From a checkpoint of a small image classifier.
Model: 5.37M parameters, 32-pixel images, layers 12, width 192.
Training: 6200 steps, batches of 64.
Data: 195000 training examples, 2.0 epochs.
Rows from block 5 of a small image classifier, named by matrix and row number. Rows with one number belong to one neuron. Each number is 128 + 24 x the weight over its row's rms, rounded and kept within 0 to 255. All counts start at 0. Numbers have three digits each.
Before each neuron's rows are labels from the 100 images, of 14976, where the neuron reaches its highest value: "lies over" is the class under the peak; "peak at" is the part of the image that holds the peak. Only what is clearly more common there than usual is listed. The data: rosettes with rotational symmetry. In brackets: how many of the 100.
# fc1: MLP up (model.blocks.5.mlp.fc1.weight, 768x192), inputs 0-191
# fc2: MLP down (model.blocks.5.mlp.fc2.weight, 192x768, transposed), outputs 0-191

lies over: backdrop (90)
peak at: top centre (40)
fc1.18:116139109151130147123106112133147144143138057133123140159168104159100158114137114134142109124152122120112123099146160145121119134110122131130179152143016127097124130166144149142136092135123096109137141164150134134162142092105107100139151156106056095138107155130126124113095148144125133162151139134122126143156125146128086131118138114137134123115164121144119125101132086135138137139128120147154131109147132075112139140131149096166158104070125161185144167144136161111115094097085126122136122126155136089106137156079105106090163130090131116105111128128148122137158160151127138103
fc2.18:132124177113101115118137128128093113107137148124140091094138158090147072125102121058136131112110127130138102159113078131142164147138122120123058101115115138105122107118117113096118142113101137121137102097093142119064148115160136138125126088153129172115133094150137130115123102106111119101112140139164116132132125107126143166108124141123105150122084129098121147099095141106124139140099100119107124124130113125131116151146126123087073128165151098136110090102141088137124152131123135149112121107128095193114104104172168148177075113159106149145150148107115116165077126122161116164

lies over: backdrop (100)
peak at: middle left (28)
fc1.121:128145107119127119160150144125137117126105090168110112119150158135130118116115100160114143140100103153134157154127150141135073095130155163132139154158106112106164184127148123145096146112135135152094166138147107108138129104168148123150175158144094137119157115131162113119114126159101174100097125114125133113154132136136135113138109086155155117102137177165145115107178103132096111107174143155130114153167120090096098110130146133124116147118124102140064123087099123139091160143136113163138159156135083151112153112139077130106114094118104117100157142098134103112106070111097090134
fc2.121:123126139117152143151076111140153140134104118090141151129102119109127117132152144122101130115148126127180139098155103152096135144148099112159166126077125136141146115138105171153152125136174123082119155115096125146129086124103136086134114128079124128113159121068118122123124164148161100169123145139131148163079160135140115113100150131088123096167159134087140129201125144152181117136107131131103130102083168153127109144124145138144149147111091130135196135159116155089119095131143133117088130138154117101132114120122120121123143140143129154130080151117189123151158149152127146117

lies over: rosette (98)
peak at: centre (37)
fc1.127:155103128173120138098074131142112137117149113115114092118106110120124137135153120168095161137145140126102140137115124174134167181101143094093172151100119111135145116141109117099103156113117128115096145108147191138137088154068144122146151100098102141106162136129150098117157185132117099175145151146099124173124087148109096149124148093122089157151181114122144090157129144150150131122080126102129141103153133114142130107139142167145114135111109161157116118117087129150148124107106133076128109097143124130116108140127111140113125121157131196139109141106114109119174151133123117126
fc2.127:156147130101149115110161151112154134102118162157086135115092138127181100163129178183141094109134103184119115141073138084148092070137140164125095128163172089099110120160147105136127127143077108139117144142139154117134116139153130131153117150128175133147095126177081121135095140109127119096109138136153125099117119130139152106116072142127098130118106102142123160110145158124146125106160103132102118158158131146146116118128121139136105154150152094081101135117108098149098123105131133124153150073135132176117107117135116173108118112109140123151172113139108110108097138135135101140

lies over: rosette (78)
peak at: centre (52)
fc1.725:129113158133152122126104124165124167146142089188120096097159174121108102119142131143155111175141128088130135124113165134150105123105088074121103136130128088098143112116147088133124112122133110100146135150141123108137108148125129109143138098174086136138106113168134094130090115097140145108119119131146092147177099175114096171111125122093122163131099085126129122106125138100122144132096100105081134126164153098149131086138153142112126167096111081172138132088107137160125120080106113149142149128158139142096125114127142168139153117144096140130117131128110074113122160115127172166
fc2.725:117126109156119173133143108105104095099159186069092154138067103095133133152130166183115091133133125136105114154094095119108143128166156113101128126109160160162100123118114158135158121145098144111154116093140143136098135132146108169082108116108164103124112122115098150147179136148138092127134133155099145142104116113112178123122129105163135126082139118095083127156097160139137157097127111130153109118134098198132128180114094144121119128158152145076128136170129123113123135131112135125105107118116144134168137125149144119098132129120160158153131126143136169144155115146112145139

lies over: backdrop (89)
peak at: bottom centre (32)
fc1.517:118101108147125123113115171109133136161150099165091117161105135131159173145154077183158133124177128131150159110157118158123102114120138105123152115126078127144137140146123147113115165108158127156092141131153148140118141155157162127125144128121106115127154133128142152077136165150143140101081106117127143127145109168133121095144152064116145110158140149178116128150160142183129135115193145126090151120147136087124130106153127122138148151109121113129107141114106121157122129137143154116188137164134121113082158096128108149128149097134119140118108155147128098065143073098127155127
fc2.517:107101130143164130102138167119126148122160121122094127112080121160124113152119103255133125166133141134116170115127129130144144136137106131110145102140136130142116132107141147099132135162107170149109083135200179136137132130156142150112144117161143151081111126133118125077112150130122098111126136169134129145115130123136136124107138087108117127101146140105121123124141112162103163093115172128104132151156142118103129087132126151087095146161137151133116124107101119132089138157142147096163108143151128151107104110164121139133107107087109161133094131151130131084135135160137148130

lies over: backdrop (99)
peak at: middle left (29)
fc1.626:133111135135139085132137133160131147166117067178133080110173132155142133116150091146135141120143115156135109141145146177144128122095139144139115136127089089100123183133096085126137127091115120109097140120139141134138125119166156128163120132151068144151133174140130132097102114132147151085122143114142118083168099151131090139152143155124143159130082102130110126114115089137110135156145122099150145110128116061091132090134138113136136131107113115197107123107105112124165125122101146130136154097139122118050147142129125153137127112136110117121131106112101096105120098083163160118
fc2.626:110133098120109181160129106134125131116113096113148144119093126128079105093144147038086142123096143086125136151096136123129122092144130118158161161153139112083160165106118130205112115100130066126127168149099101135145108092143135095151139132094100085137134136124160089125140123171146152131117137151101157128126132154120167116121144086157133144096162132135141096072157110132121110095145119132128110149105142133115089127135147157131103152121106136126154134146156153115116117133114128122108132094172132127142158115139140117072141143116111116138134141074141112137116110110090120115

lies over: backdrop (100)
peak at: bottom centre (32); top centre (29)
fc1.346:081107097176130136139103189115149118164124127100146132131106144109119159119180112163146147174166124108133150118147111124096104114147126089124142150117132147163154157105126166122156192106161166143104138119112116112150140175131157135120171119126149125141138142119177121112175137147159152096111081115140156125128134137131148114119153084096172089135142169157113097142147140173133105125186135137107130139115154126111130114120135119132143179135138115115147145112090156147105145148149127111166150155122154116145156074143096128131130113136112166114122151134128106077140097106095150119
fc2.346:145134129101148122128106118140150159114086128169131099086123132137133084146168154146096155113137109119161156148086133102168116123117127123125133156148153089072130112139140096149103132137096087139115144141135141154154099101146132069180149121126145136133125130168117086135104124140155138132118144176169118141132124134121132155099118120098104129122141121124125120072189133111128073111162142100111111159133164123115093105127197161125103145140121118145146120124123134154131130133098107091111167093170153172104117126153078187124106128142089127146119132092141103126095114143131120115

lies over: backdrop (100)
peak at: bottom centre (30); top centre (28)
fc1.217:086082095147134142125097172118144120191120123111137133140111142110130165125174108163164150145205147113146145096164109117096127123148104084120153128114121139156150149112130161111170159119166126157099137136116132124154140161120148129120142136121144113129137162127174124108162143128165141116111086107138153120126132147146135098123163086095178089154138154170081095143138137173146115129147131137089151134126146105119140119127135103134164175137125117121179164127107154140118127132145131107183127131122150104139167088135104117118154150128121162114128142135122117073150110097105164127
fc2.217:137127120083174130118117118135167147120071109161125097110113160156133109124151142222088157111119122131160169138113151123158096125129117136115155146155135079105151147127128103164097136136113075146078146139160175136179102115135152078168145140118109133112144145144099090109108133140133143117109124172124133133119120114132116118127113121123115104126166127145115106115182128116130092127148147084104129126143152125113080076136180177131115136115100095134144120110128126132127128137119121090120168097159134153109105117143092178099108144125095145126125129108116105092118105131118124123

lies over: rosette (83)
peak at: centre (46)
fc1.613:110116138118131080106155166114081125154131124163104114147127136155166155145103098152170110152146098182139115133130135134150142126111124133132090114142115153149113149114145136064151120138127167119124074128111107172111170127172110168088105140179133132109107151152098158123118106093096144067144101068148127105156134104145138146151129163130147098143077122158083153113101115148103134139141130145131148142147091108130163124107095098126127141140161120128131146124106108147128129129138140125181144148100133136118126111131145142159123140097134106122115084176080146077127118154106128125
fc2.613:180171133131110101162162116116138135069144142144119100137115119161139121131109147141077164129070158148099134188075157100165113130105154156149112136141128135140139111135158110146097128116075139154102111135145157138111154127141102142128108118149131143131151077160127113138116151126096115117111162137106117130136106131136134127173091120168092174106128137139177137108157111102098105115119160123141067133133088143157135123119109158115083085137146143097110111119164110150137118158120139137122118108101107156110116161111143126143082113119140101169146098132120159118112131120149068122

lies over: backdrop (99)
peak at: centre (42)
fc1.489:123114098158120119089138140128112129139148079158090125113122123147157146137132093170123140158156118181120160147139149167133122107104176133096165149141099108101103185130119114113109154111115138152106136121154151122131123116177142141145143154139062129118123176121138127081113147149112143106132135131116127115173096157127109127139148069148146138124139133164115118110131103138097160097179148131164137138162126090087120093146098134121115152118147141167070113090093097131135139152117149104145125126138122135076146125138107123109123116130120124099135124114118107098117055066114142112
fc2.489:130137110120127165156101127145174121137098102106143114119109115135093134097168113109091168112082128094173123136132102157107117145146100103175157178127113114092170156119086138195151128084132086117090161114128132148139097107135155077169131140083093132120147136104153105102117134168164138140105129144134163134114123133146133110119165116103127142145160151128146096124145106165148092152133144113120103116092142115098108128141180151127112139135099152145190104150119166112131116152112135115100151092163141123112132129138100122095111117156095129134105155089144102135131114122127157118

lies over: backdrop (100)
peak at: centre (43)
fc1.112:121115150126145082128145134143116158153152052167112102113150135156162140141101098172121152168140144163120137165121169155149129122067140146136157133151087113105115176117143108122115144128145119154104112149136125141134128113137127132136147139173053119097143157155173126123095150123096157125116130095098107112196103143113101149148122125176134111100097108175127126102120086131076147118142136139159125135119119067109117082149107123130110132093135146179120120112113109141132109136095143127144109125135137126067124142124115105116127125103138108135132092119110112106107132098120103115
fc2.112:092124136108172120169114132126154145158105137102138148149146167115110117137135128196115140120129130109141143094166125102103125132161099121130140114117113164166151120128139192138169127171160141088131127148084101112156150103092108116096153147134149134118155110087138133140144140134142134153128114124134145148087168085137153130095116155097154063154134174092125130156142118130143097133097122179115118130091145145126122141111140115127151125112101125114193153146167165089100146097158073161118142155136124101160119105118117104125131131106121151125129111138173143155169150153112122143

lies over: rosette (84)
peak at: centre (43)
fc1.286:073087096163135110122156170088130156145110083123132140147141118160086117104117083129149114114154153132092162107169125118117120115148117130150150103149109123121134183109145150103161109155148125122119113153125130140146153112128160152119131167154118127122146178101189165096121138109139139170135107123128171105122145142170149109146139137153194094107134132135115144115137075152089164170123144170143183140135141095091125113164137102111132116127114158137143147119137125093111123140157132141197126135141100119112125127126131072112148161097104121109128125130130129111119140166130151112
fc2.286:167165126139104144144151161136113128147159120169117130118104125127135135155138113051101136091132116112136142158123161140144126099144155138125111141136175113104104152120112101185067128103119069146132153140123127137102111181142157118139094115119146098132125100189121128127122114141125126109105138113116126130125083145062147103165120091141142152107119123141130122080120151111122111041141099097100108135106132095164119131100121140131149137132105097106093152121145144157153118148123137095169101130153130147144128123141138178127134112143153153140106144115116102076091125131152103146

lies over: rosette (99)
peak at: centre (66)
fc1.59:122090131161100125090115150132126104125118144112136106104119117101118118108205102135144139141154168107123109120134108141116169153130118068108103118079133113156122121116089113061171158119101166097130065078128155124116116173117148167108097099147117152150119156091130157122184143137180104156143138133094122134122105109140117146163127131103127135129139116107079122172109156128123117152129116098128145076115133147102134126141127152118123115143126157142150111096107121098179145123133146092134120091096141129123159128110091122143121123158123160153140139150114129114148122129174171134
fc2.59:126148150142116146152138117108105148127149148150151145141121120122146101148087133066136101082164076149149116105110115146124138071150139148140107154124123151120102106186143143152134080118122088112154135157104085094102137124175125106110153096113128080153103091148138131096117122130106137108119163158113119162120152134149129132098138090127134150105146138119115139120112111115150105104092103149109102115166130135114114162109130130156142121100111106142114182145143136137103091106117090177132110155186104104155107120114176177121155129091132102120102149113170130130110183124156127111